From a checkpoint of a small image captioner: adamw at rate 0.0016, 145000 training examples.
Rows from block 2 of the image encoder of a small image captioner, named by matrix and row number. Rows with one number belong to one neuron. Each number is 200 + 30 x the weight over its row's rms, rounded and kept within 0 to 999. All counts start at 0.
After each neuron's rows are labels from the 100 images, of 14976, where the neuron reaches its highest value: "top examples" is what is common among them; "peak on" is the class under the peak. Only what is clearly more common there than usual is listed. The data: rendered roads seen from a driver's seat, with toy cars, trees and houses.
# fc1: MLP up (encoder.blocks.2.mlp.fc1.weight, 512x128), inputs 0-127
# fc2: MLP down (encoder.blocks.2.mlp.fc2.weight, 128x512, transposed), outputs 0-127

fc1.479,202,188,225,197,230,145,223,207,243,222,192,219,194,201,185,176,127,197,216,170,219,178,202,209,240,218,151,252,222,172,214,179,211,210,198,201,226,200,202,228,179,140,211,166,183,216,157,192,204,185,201,202,207,187,220,213,140,201,252,199,218,213,186,172,193,205,164,187,193,199,240,166,228,261,249,203,139,186,178,159,174,200,140,226,175,170,191,217,211,198,231,202,231,195,187,232,172,125,185,240,220,221,190,214,188,205,204,198,262,140,223,218,148,183,247,181,202,134,257,280,225,193,230,163,233,215,251,195
fc2.479,198,208,249,230,191,231,172,165,193,169,238,187,219,211,204,204,170,171,179,188,182,162,192,210,186,291,216,232,230,204,196,222,222,171,238,215,238,206,217,233,171,231,194,193,158,174,203,177,237,201,220,223,211,274,204,176,167,170,175,177,208,147,173,166,213,197,160,157,223,192,160,162,160,259,268,156,197,172,246,210,264,186,209,213,219,199,177,189,194,212,202,202,214,241,208,154,145,235,187,223,219,170,234,191,277,166,202,155,173,193,236,231,169,171,180,211,209,226,251,236,191,208,209,199,172,166,244,173
top examples: dusk
peak on: verge

fc1.141,214,202,216,236,262,143,206,211,233,169,222,161,258,185,177,217,153,207,249,208,226,222,242,146,253,216,174,160,130,192,223,178,182,191,221,171,194,245,174,182,207,203,202,181,192,208,213,222,219,155,177,177,196,220,224,249,201,219,269,197,209,148,145,197,208,260,221,207,183,212,222,174,217,196,180,216,222,227,214,213,207,250,176,247,184,186,176,243,156,184,240,160,178,197,177,125,175,199,213,167,207,130,202,223,257,187,207,202,201,216,177,148,178,167,189,231,196,188,223,153,236,196,199,197,207,149,201,201
fc2.141,213,205,149,188,175,235,188,179,201,197,198,215,143,165,215,230,220,182,201,239,179,242,149,163,212,190,320,152,127,200,195,207,173,226,257,209,172,247,200,235,219,260,203,179,184,229,234,180,214,207,194,162,187,237,190,182,220,197,216,220,208,180,244,217,202,205,192,180,222,232,198,202,242,206,201,167,181,198,165,219,204,201,190,252,241,215,191,194,242,187,202,209,196,229,189,190,199,210,248,162,157,216,255,146,185,175,151,211,166,183,191,213,244,204,209,214,182,157,202,140,137,165,148,225,174,216,220,190
top examples: dusk
peak on: truck

fc1.332,209,178,173,205,214,181,210,174,198,206,179,151,194,202,254,251,193,190,209,141,200,217,262,216,216,221,184,192,214,166,172,216,190,223,174,215,246,203,221,217,190,195,229,189,170,177,193,261,191,150,171,186,199,207,221,201,196,169,185,167,183,181,256,225,224,166,232,201,157,214,185,198,160,162,192,200,138,162,170,235,176,257,237,213,162,243,164,204,167,193,170,212,201,218,182,216,224,220,205,191,175,151,237,177,137,204,178,291,213,207,134,190,227,215,278,214,219,240,236,222,233,154,167,245,207,167,208,219
fc2.332,199,233,163,207,279,200,225,183,187,148,182,198,191,190,181,198,220,198,210,216,179,132,203,172,232,194,283,195,218,222,213,153,226,229,205,217,193,214,168,199,176,168,184,200,125,188,181,147,213,161,233,222,195,251,208,241,161,220,241,233,251,193,223,221,204,186,198,242,171,200,231,218,188,151,212,162,173,196,194,107,221,232,207,218,209,209,193,211,142,221,210,187,195,229,203,196,233,160,179,196,219,185,196,214,193,267,189,180,209,144,162,215,228,221,144,186,211,208,174,224,193,184,241,207,206,278,228,168
top examples: dusk; snowy verge
peak on: sky; verge

fc1.43,201,161,201,198,192,164,189,178,183,205,224,182,218,258,212,197,201,206,189,235,184,174,224,242,258,218,191,187,209,190,186,207,210,220,194,125,182,247,223,170,196,174,202,197,203,231,204,179,187,171,245,197,236,161,185,223,207,250,203,244,180,183,201,221,198,168,210,244,204,199,213,233,214,226,221,179,215,193,213,168,206,178,214,101,188,223,212,198,194,207,212,271,191,182,211,165,148,179,192,209,211,205,276,294,176,185,183,155,113,211,197,248,235,217,170,187,219,134,220,154,224,235,200,194,215,259,197,170
fc2.43,175,230,211,216,196,153,187,208,230,240,189,168,225,172,203,189,201,225,215,151,194,219,141,226,167,181,199,138,151,223,217,243,192,163,274,220,179,219,206,225,229,203,212,205,190,211,209,239,182,232,178,217,214,180,212,156,201,217,154,201,131,256,158,137,215,212,164,182,248,206,200,211,187,152,182,201,154,211,217,230,222,222,209,238,230,215,196,204,192,178,213,185,205,172,190,298,235,222,222,243,199,184,152,149,274,194,204,240,191,182,155,179,184,182,201,219,137,214,225,204,235,190,153,180,201,215,187,199
top examples: tree
peak on: sky

fc1.413,228,227,184,181,198,230,226,200,227,133,200,143,136,171,236,206,239,199,214,225,191,212,174,248,188,250,176,176,179,178,223,199,211,138,147,184,204,157,171,228,212,228,243,142,209,230,197,226,214,199,197,210,225,157,215,191,154,227,156,205,184,213,247,195,193,159,186,194,211,213,230,188,186,215,239,160,196,161,163,182,165,263,172,212,207,154,118,236,181,183,219,203,198,211,176,238,201,198,207,222,190,161,243,180,202,179,231,235,225,153,238,179,128,204,210,214,211,189,265,210,205,213,173,180,259,172,205,185
fc2.413,274,135,188,247,240,208,191,235,179,235,158,219,194,144,262,187,243,196,199,210,219,191,210,205,200,199,210,230,170,225,240,233,186,190,218,206,171,177,153,183,144,186,181,213,206,224,203,137,148,193,162,242,188,176,201,147,165,226,221,145,206,208,194,248,209,206,193,195,162,261,213,194,188,147,254,265,185,215,199,235,179,204,179,198,197,222,202,199,161,214,180,154,198,199,224,221,194,133,186,239,181,236,150,205,154,237,237,230,214,222,231,232,170,226,195,185,210,176,193,219,207,203,173,192,259,183,208,219
top examples: tree
peak on: tree

fc1.378,241,167,229,163,282,205,187,189,218,215,185,218,167,191,213,237,133,176,203,170,181,254,201,153,200,229,204,230,230,166,274,187,192,194,176,226,224,189,194,201,139,191,232,217,176,194,177,174,260,226,167,179,212,198,178,169,202,198,217,183,177,145,173,209,203,188,216,236,154,280,198,247,191,254,184,205,212,181,179,161,202,217,162,157,198,165,193,180,144,189,232,192,208,192,227,220,182,166,153,251,213,152,203,234,184,222,182,201,247,164,209,178,174,178,248,201,215,188,218,240,189,209,220,224,211,207,266,238
fc2.378,247,224,203,213,215,280,188,159,263,202,192,237,159,246,174,254,180,228,159,183,199,193,189,169,169,173,191,127,200,210,197,211,223,253,175,213,158,200,268,206,171,172,211,175,189,170,161,241,236,255,232,177,169,196,179,189,205,128,232,206,189,195,183,167,203,182,203,214,231,177,180,222,164,240,176,230,178,238,226,174,181,214,192,174,186,183,158,188,219,222,159,211,207,239,220,156,186,190,193,235,207,209,234,224,193,241,189,224,149,184,245,217,210,169,242,201,219,144,247,186,155,169,238,172,200,223,196,227
top examples: snowy verge
peak on: verge

fc1.81,192,213,214,212,203,216,190,199,223,197,195,181,179,197,187,216,205,249,157,189,224,195,235,214,186,199,149,193,212,228,196,151,213,178,157,187,194,161,173,213,197,186,217,217,277,196,208,193,297,154,239,231,201,195,176,270,175,116,179,204,234,239,158,207,179,132,209,192,196,224,199,171,149,227,159,213,174,217,208,167,179,234,160,267,264,163,225,236,192,206,223,165,174,242,193,222,228,178,197,184,239,164,167,229,192,205,266,203,204,216,178,218,167,208,183,210,203,223,222,176,214,168,202,144,234,188,184,225
fc2.81,153,211,237,204,205,225,201,188,232,137,213,182,207,191,185,175,245,169,175,214,205,191,164,213,214,179,160,188,204,230,248,205,198,214,242,153,216,244,211,185,202,202,218,197,208,282,270,160,219,182,204,181,200,154,177,200,204,202,178,226,141,271,199,208,151,202,156,190,222,141,248,192,249,212,251,199,184,218,175,189,155,184,177,262,162,174,198,202,236,248,197,189,160,231,175,202,165,225,233,249,203,171,220,164,247,152,194,191,189,179,209,182,198,201,264,196,229,177,203,198,146,214,183,188,184,164,210,158
top examples: tree
peak on: verge

fc1.419,211,173,167,157,218,198,193,189,189,189,233,210,214,162,167,250,208,250,233,195,210,185,231,230,254,189,216,204,198,196,245,238,216,184,172,182,226,231,221,265,194,161,253,190,191,180,173,219,209,155,220,148,196,208,189,225,226,226,176,205,207,179,200,197,223,175,191,187,97,274,250,221,188,239,175,205,165,226,167,149,200,235,171,199,225,203,140,154,160,194,171,184,191,173,152,208,235,218,165,227,185,188,264,204,163,227,173,185,208,183,179,153,238,202,153,246,239,210,187,163,206,203,162,228,177,220,190,190
fc2.419,215,208,176,198,179,167,243,202,175,163,191,192,211,183,217,215,195,209,240,251,180,180,176,163,137,225,263,205,175,198,260,227,192,163,209,215,219,218,198,199,167,213,186,211,148,238,217,157,191,237,185,228,208,194,220,214,219,201,213,211,209,223,231,200,190,210,231,190,200,231,153,232,216,167,161,176,195,160,198,168,257,160,179,147,152,196,185,222,152,170,208,181,282,173,246,216,187,237,203,210,267,153,124,201,217,201,227,258,270,208,201,173,179,240,146,212,179,206,180,166,156,200,205,228,179,173,187,191
top examples: dusk
peak on: verge

fc1.103,186,247,230,203,175,155,215,166,212,128,182,190,199,251,240,190,180,213,224,178,226,227,188,191,205,222,201,206,194,176,235,177,194,178,197,175,225,189,183,223,236,222,136,192,220,213,222,152,184,207,249,163,219,210,248,237,173,208,204,183,181,175,204,168,232,234,156,195,218,174,195,189,193,232,184,229,206,185,225,164,211,171,187,152,218,197,195,180,202,205,225,215,208,289,211,218,161,161,165,199,188,172,223,228,287,183,230,144,206,162,250,246,106,161,247,164,191,218,204,234,225,215,188,147,190,228,216,220
fc2.103,201,146,201,197,248,198,224,163,153,151,209,196,220,225,231,177,158,202,175,214,183,111,196,203,197,211,266,199,189,212,129,204,151,206,181,244,243,231,163,188,183,196,251,229,171,179,243,174,197,173,177,249,198,203,193,269,170,197,205,195,202,207,238,221,195,226,194,195,215,220,183,249,158,174,207,193,179,159,249,185,199,223,252,155,246,199,205,242,164,197,195,196,257,187,236,169,205,198,197,179,218,221,192,234,192,238,216,177,186,175,175,178,212,231,214,209,218,221,160,210,228,215,204,234,182,128,253,139
top examples: car
peak on: car

fc1.306,231,224,213,227,226,156,206,216,265,207,207,203,210,168,168,212,201,205,224,168,217,249,245,193,235,209,223,178,194,224,176,147,216,124,207,162,249,157,205,231,208,191,246,217,221,209,204,204,229,179,205,203,242,205,254,197,182,158,192,168,229,188,193,191,252,215,152,188,201,263,193,205,216,183,158,243,223,215,199,205,140,204,147,240,233,170,215,223,184,174,204,152,143,181,150,247,224,206,197,177,161,147,187,233,210,209,260,194,217,240,164,183,184,158,190,191,177,230,173,154,253,179,225,162,220,197,231,222
fc2.306,175,195,214,216,220,225,176,165,190,204,210,160,165,224,211,224,251,126,173,211,140,191,167,229,199,156,138,194,206,238,190,216,193,238,175,185,177,213,228,211,177,270,216,158,211,215,210,211,258,239,181,206,170,170,165,162,194,154,249,213,191,200,196,193,185,166,229,187,253,185,242,159,250,234,213,174,198,237,176,236,185,180,248,238,195,208,197,196,214,184,165,194,158,191,149,172,200,188,242,210,225,251,283,180,164,173,212,166,194,227,230,172,229,185,200,216,218,238,251,156,150,196,171,175,202,189,183,210
top examples: snowy verge; bends left
peak on: road

fc1.288,205,186,180,181,222,155,188,246,187,183,214,145,179,190,236,216,237,244,166,229,116,220,195,217,189,214,115,235,217,179,225,210,221,198,182,141,186,197,229,199,205,153,190,158,179,252,175,233,244,170,220,210,249,169,198,184,151,205,181,268,166,202,147,221,207,188,219,229,208,183,216,214,195,198,172,204,216,191,228,186,196,195,256,190,207,213,214,165,208,263,215,242,184,234,221,225,220,184,211,208,172,150,223,223,182,164,194,189,150,186,198,235,185,281,196,147,200,150,214,194,208,191,231,187,162,218,146,205
fc2.288,230,184,153,170,208,239,209,213,217,158,150,261,177,188,249,184,215,222,185,189,150,194,203,183,235,262,157,205,133,238,188,223,193,187,242,209,134,223,210,186,217,191,225,209,243,222,206,221,215,200,164,203,242,202,201,205,226,234,189,168,166,228,219,189,188,195,203,233,230,216,220,213,191,146,193,198,158,161,181,190,171,186,189,216,217,206,200,250,190,189,215,205,190,227,177,163,216,108,189,201,137,156,193,260,238,244,190,224,234,139,228,203,156,264,215,227,227,188,233,154,245,194,198,206,186,192,233,211
top examples: tree
peak on: tree

fc1.111,196,215,222,180,236,238,181,200,195,164,193,207,207,206,187,199,216,165,187,208,151,246,191,128,189,196,173,192,162,148,249,182,192,162,196,179,197,206,192,206,279,179,245,180,228,231,245,192,228,227,226,193,200,160,227,217,220,232,145,183,173,175,172,222,203,189,196,156,186,175,210,235,220,240,236,214,191,223,179,221,155,211,212,186,236,238,188,180,190,158,219,149,127,169,147,239,159,226,196,241,179,197,198,189,209,189,157,214,210,220,192,138,159,180,277,168,225,205,213,229,178,166,276,192,252,215,183,205
fc2.111,201,198,228,207,184,232,166,211,171,278,205,154,151,170,206,194,230,161,208,201,213,200,164,209,189,127,214,142,200,208,233,251,209,201,190,167,152,184,221,223,120,183,232,192,198,215,203,251,228,177,236,202,174,201,186,162,173,149,247,228,222,233,163,179,202,198,250,150,198,197,223,184,187,191,187,220,191,222,168,235,156,208,198,257,171,188,221,203,182,196,165,180,225,240,195,171,276,190,231,178,205,227,254,209,151,219,177,174,226,231,139,235,252,210,174,225,195,186,205,194,189,179,181,178,220,222,149,212
top examples: snowy verge
peak on: road

fc1.90,243,167,240,210,180,203,163,196,235,236,191,219,193,228,210,232,123,229,168,198,229,207,155,219,240,230,150,247,214,181,208,150,185,237,183,203,222,215,249,181,160,224,210,150,166,203,152,220,212,189,191,202,214,186,231,202,183,183,260,182,213,214,167,231,195,200,122,205,194,187,200,165,234,272,201,180,168,203,197,160,218,239,153,229,186,91,153,186,189,208,198,215,198,212,192,178,139,158,197,227,216,194,219,228,189,182,227,195,219,168,221,191,205,151,203,183,212,168,249,217,212,219,179,227,190,212,255,189
fc2.90,192,177,256,227,222,230,196,202,212,215,143,187,204,149,157,217,228,197,171,246,171,119,226,182,201,231,227,199,181,253,202,200,160,192,249,233,169,272,188,216,159,216,204,190,162,193,249,196,215,239,231,195,134,229,170,213,149,193,154,147,194,198,176,262,208,198,147,231,238,212,177,179,178,200,257,192,166,218,243,221,242,219,242,207,216,211,208,242,176,205,128,181,149,215,180,223,174,206,197,227,208,207,183,173,195,206,199,189,212,237,234,206,211,227,200,200,208,196,223,174,158,172,192,186,140,226,195,202
top examples: dusk
peak on: truck

fc1.357,246,214,187,210,253,161,233,175,210,167,136,180,152,174,240,165,209,226,215,245,206,192,228,226,209,240,190,213,185,212,208,186,186,186,173,185,182,213,152,266,203,158,212,224,215,228,236,252,193,161,233,231,179,159,214,270,160,157,200,208,221,174,205,258,213,192,245,206,171,217,232,212,175,182,191,231,198,199,195,170,170,198,234,183,217,190,173,225,185,232,173,151,225,255,195,275,176,200,144,235,218,222,200,225,194,179,202,190,187,197,198,184,101,223,227,172,220,125,194,222,208,209,220,212,178,198,223,177
fc2.357,193,208,109,165,203,230,219,194,160,182,191,207,201,186,173,169,172,155,231,203,153,153,185,176,250,218,219,233,215,249,164,174,243,220,176,219,185,217,176,181,204,194,175,191,229,178,191,208,172,226,177,248,200,206,172,197,229,200,199,205,219,181,288,218,188,181,228,292,210,171,157,212,215,192,206,182,237,199,246,203,210,163,177,234,225,198,229,235,125,201,202,223,186,231,242,170,155,192,195,212,235,285,180,227,190,173,180,199,240,228,224,173,187,221,209,199,227,214,223,186,235,210,242,206,130,191,228,185
top examples: dusk
peak on: sky

fc1.376,188,229,194,175,236,155,176,207,181,241,237,124,211,170,204,253,230,233,201,209,208,279,211,213,199,202,187,213,186,122,225,202,233,209,147,196,196,171,226,216,156,227,209,210,180,213,206,218,238,197,203,172,240,198,189,209,164,237,194,224,222,182,192,188,219,161,261,224,177,291,208,215,139,138,198,195,188,162,219,189,181,266,166,174,184,162,169,166,185,216,233,253,193,190,233,186,194,227,225,166,177,165,235,244,195,184,168,195,134,224,187,186,219,232,230,192,180,210,197,169,217,168,206,193,239,188,172,193
fc2.376,190,158,182,232,155,205,204,225,230,213,203,257,194,225,166,215,207,240,155,158,165,203,166,150,203,240,225,229,205,246,196,185,215,188,219,217,223,203,244,234,208,161,185,187,214,198,147,163,165,197,182,232,198,184,193,182,203,158,245,229,160,175,147,234,142,210,251,169,207,169,180,186,225,231,202,192,180,211,188,205,218,175,264,223,167,227,200,177,202,199,260,253,183,184,166,169,198,176,178,192,205,259,219,191,210,160,271,175,223,237,215,179,197,191,141,237,200,205,220,213,180,225,249,219,152,163,251,260
top examples: snowy verge
peak on: truck

fc1.117,180,184,161,214,220,212,196,218,226,197,237,212,219,139,191,261,203,247,193,229,233,278,175,182,196,206,194,227,212,193,270,240,219,203,197,206,197,167,235,197,228,219,176,138,160,176,235,207,188,179,204,112,199,242,224,199,180,220,184,202,231,165,179,212,244,201,174,213,151,259,223,230,181,199,227,209,210,201,216,172,223,253,175,207,144,209,148,228,206,158,207,189,209,154,161,164,198,197,221,165,188,157,210,174,226,195,178,212,213,161,207,182,147,239,260,241,248,156,218,165,219,159,169,213,218,197,210,188
fc2.117,181,176,180,194,212,170,185,180,211,194,230,213,218,199,173,204,229,135,166,177,135,226,215,218,231,194,161,216,265,188,238,181,231,183,220,177,182,202,238,169,182,204,191,219,195,252,223,208,277,263,130,145,222,135,174,148,198,195,232,200,209,218,196,154,218,188,186,182,242,201,213,217,234,179,209,185,206,251,148,207,190,248,191,200,171,183,205,186,136,171,216,143,181,184,207,182,220,224,254,216,265,161,223,203,219,171,178,225,185,200,217,216,248,171,166,183,173,236,220,196,185,201,192,194,232,174,158,249
top examples: snowy verge
peak on: verge

fc1.278,221,206,158,160,243,200,217,244,151,191,220,194,201,211,225,220,183,226,250,225,174,187,166,229,214,226,203,178,209,161,152,210,195,215,178,204,233,220,216,192,199,208,186,213,213,159,152,215,205,157,206,207,185,221,167,222,249,179,219,190,214,190,233,233,232,148,232,240,118,211,229,228,150,177,191,214,165,139,179,199,185,284,183,191,191,204,153,179,151,219,208,217,206,191,219,131,188,205,209,208,174,187,160,163,193,225,204,231,184,166,171,218,201,164,241,208,267,193,282,178,220,167,176,261,206,184,235,171
fc2.278,199,160,141,148,195,167,199,176,136,209,207,233,222,182,181,179,232,195,150,221,177,191,220,184,183,168,192,212,239,230,212,161,266,235,205,145,227,180,239,204,161,186,211,231,223,234,234,201,176,193,167,230,217,202,238,216,182,202,240,217,225,157,262,184,221,213,231,201,193,225,239,224,287,145,185,175,225,170,207,215,214,196,185,171,170,239,215,170,176,192,177,221,200,198,155,169,254,161,179,191,235,210,219,279,166,209,187,133,230,218,214,214,221,163,171,218,209,230,189,240,181,177,227,216,174,221,181,167
top examples: car
peak on: sky

fc1.397,205,194,209,142,211,206,199,270,203,189,222,167,148,148,267,224,215,243,206,220,159,229,226,218,190,215,141,232,208,152,254,195,242,185,165,186,154,159,218,200,179,214,180,151,202,241,198,226,229,192,219,195,202,205,204,220,185,220,217,248,220,230,156,286,188,164,201,195,202,183,203,210,166,224,182,175,192,189,180,182,195,224,219,201,169,171,153,198,162,200,273,237,203,196,200,224,216,200,217,156,197,120,200,216,198,163,191,239,170,198,148,168,185,217,213,169,188,223,281,217,208,181,158,193,232,189,190,173
fc2.397,210,155,141,198,203,223,223,250,197,160,131,236,203,202,226,179,267,215,225,211,142,181,181,202,215,143,200,169,186,197,201,246,197,203,221,182,178,161,206,138,194,182,216,164,165,208,204,186,215,172,180,246,172,172,161,154,226,196,231,221,180,233,194,226,153,234,238,189,216,206,182,228,162,116,220,209,182,251,222,186,169,201,276,208,183,222,183,234,177,240,191,206,194,223,211,201,182,115,212,214,186,225,196,182,180,222,199,219,178,204,253,225,219,227,225,217,225,251,215,140,188,203,219,199,223,200,180,249
top examples: tree
peak on: tree

fc1.350,245,184,235,208,196,189,159,217,255,166,187,170,205,225,229,224,171,220,204,273,178,227,200,149,171,240,184,210,125,144,217,160,167,234,209,179,154,213,167,156,213,238,192,218,176,191,197,193,201,218,155,179,248,169,195,206,203,204,242,185,216,151,184,195,181,237,201,222,205,162,234,172,171,194,193,195,192,215,257,221,246,245,220,210,247,136,203,191,185,178,204,202,156,159,234,135,145,206,228,163,206,187,220,232,241,180,185,183,151,201,230,214,196,159,182,169,190,228,230,183,233,232,259,218,232,190,208,198
fc2.350,231,146,260,178,169,214,232,248,157,214,216,193,187,201,187,172,182,150,163,219,177,158,211,199,202,173,263,164,209,202,171,182,199,214,184,211,234,249,209,198,125,177,238,184,160,219,187,202,190,196,186,182,181,254,212,216,186,251,223,254,231,175,212,191,203,199,190,169,206,200,222,217,260,185,239,178,230,182,203,198,239,211,208,220,139,194,174,234,162,214,228,193,251,191,218,164,183,202,161,188,269,253,190,133,250,144,244,175,211,202,192,184,271,202,147,197,178,196,191,231,169,192,187,193,171,223,205,175
top examples: car
peak on: car

fc1.107,238,154,202,158,221,168,161,262,178,223,191,173,196,178,182,289,192,229,191,172,152,214,222,158,168,246,190,233,143,184,228,157,142,213,152,203,208,196,208,188,184,193,231,242,211,185,194,167,208,205,149,192,257,194,254,171,180,171,194,169,189,227,192,223,303,197,198,198,180,242,246,202,219,205,205,183,218,172,210,232,211,223,201,188,187,193,180,146,185,194,190,234,161,181,223,210,187,170,183,222,221,188,165,265,197,208,218,188,201,226,218,213,224,165,222,193,208,232,218,208,191,122,140,211,214,224,229,214
fc2.107,170,195,202,213,164,173,248,175,185,207,159,193,173,183,193,155,221,183,152,216,207,157,217,215,229,176,177,262,220,211,192,197,194,244,192,248,207,259,148,216,233,169,204,253,192,225,205,182,187,214,252,192,135,189,205,289,213,216,148,207,200,208,191,237,195,190,186,233,207,196,225,183,187,197,217,187,158,225,180,209,163,207,211,187,254,243,231,206,178,146,185,133,188,224,180,281,233,246,204,166,183,197,167,189,206,226,145,203,173,207,158,172,183,222,223,201,189,169,184,193,143,237,210,213,152,254,197,185
top examples: dusk; snowy verge
peak on: verge

fc1.223,201,171,228,131,209,208,143,210,173,162,196,189,200,231,224,216,168,229,209,216,169,191,210,197,184,215,210,165,152,150,166,156,247,198,130,180,219,187,239,300,221,192,184,197,213,177,155,242,187,215,187,212,188,216,201,166,167,143,205,225,188,211,188,196,189,155,164,208,190,214,228,206,179,236,229,216,193,174,210,154,257,185,175,194,184,187,171,191,160,267,190,233,241,279,230,207,208,182,169,262,233,215,230,217,229,191,229,211,212,209,176,263,148,224,240,193,219,190,231,206,187,186,184,176,202,217,196,236
fc2.223,252,184,206,192,150,173,207,173,288,191,204,283,221,193,170,231,187,246,145,204,196,217,215,163,219,240,231,190,159,225,192,170,175,217,208,177,208,203,194,189,207,203,243,199,189,203,229,203,258,216,172,228,196,178,183,191,226,217,212,168,193,219,172,229,140,189,213,215,214,215,203,241,238,181,139,174,168,195,153,167,213,201,182,206,194,210,219,182,185,226,210,255,218,202,190,218,256,251,240,169,203,113,177,209,167,212,210,178,177,152,224,194,168,212,192,231,185,181,159,157,141,218,155,202,182,129,222,206
top examples: truck
peak on: truck

fc1.258,227,174,247,181,158,196,185,238,183,232,171,194,179,211,187,203,106,215,199,162,163,193,245,178,205,251,195,251,198,199,172,106,188,204,201,226,191,183,213,211,203,150,236,241,261,190,199,247,233,206,199,201,193,209,198,227,214,214,189,192,200,208,145,202,173,245,132,187,178,173,262,169,185,201,183,234,173,163,204,178,180,202,173,210,277,161,221,222,209,173,234,200,140,210,191,240,173,190,219,226,177,199,207,284,212,215,208,154,198,204,229,206,194,211,202,214,193,208,189,181,241,217,251,195,174,221,198,250
fc2.258,248,197,220,207,215,252,156,183,238,168,244,182,159,222,235,236,229,189,168,181,142,196,202,205,191,199,144,183,207,225,215,167,201,186,184,172,230,193,191,210,260,246,188,180,203,187,207,226,217,183,175,154,194,210,175,173,218,180,192,209,137,209,183,145,198,201,188,141,213,213,211,182,210,269,196,165,266,187,227,251,215,192,243,171,206,223,205,210,285,246,183,170,117,178,173,196,187,165,186,244,234,188,218,196,182,214,271,186,191,187,217,181,191,171,202,193,242,202,193,241,164,205,210,188,210,145,219,246
top examples: truck
peak on: truck

fc1.262,201,197,197,246,162,191,166,209,190,201,209,172,213,146,238,206,170,253,183,230,206,181,217,233,246,238,201,222,174,198,168,229,179,215,185,165,206,233,167,248,226,162,150,143,225,222,192,229,199,129,262,188,192,205,218,282,192,182,185,232,183,187,189,218,234,159,177,202,153,149,205,201,204,237,199,203,223,193,223,203,218,240,207,265,253,207,192,194,206,243,194,227,169,229,139,218,179,176,159,181,145,202,245,188,192,126,176,203,202,249,206,234,188,260,194,179,236,240,196,198,207,188,182,194,164,199,227,222
fc2.262,167,216,191,178,171,203,193,221,209,216,279,236,163,190,168,186,215,162,215,196,231,209,171,221,203,197,186,230,258,156,221,222,169,229,165,198,226,186,139,175,192,172,229,239,195,187,153,200,207,177,218,217,192,202,202,177,184,210,258,170,231,188,237,207,205,184,229,258,156,151,179,179,227,192,201,186,236,167,161,193,236,218,153,202,148,215,186,205,148,115,227,233,235,178,193,170,213,221,228,172,184,216,198,187,182,243,115,245,258,196,196,173,246,173,207,205,212,181,236,213,193,198,229,213,216,253,222,144
top examples: tree
peak on: sky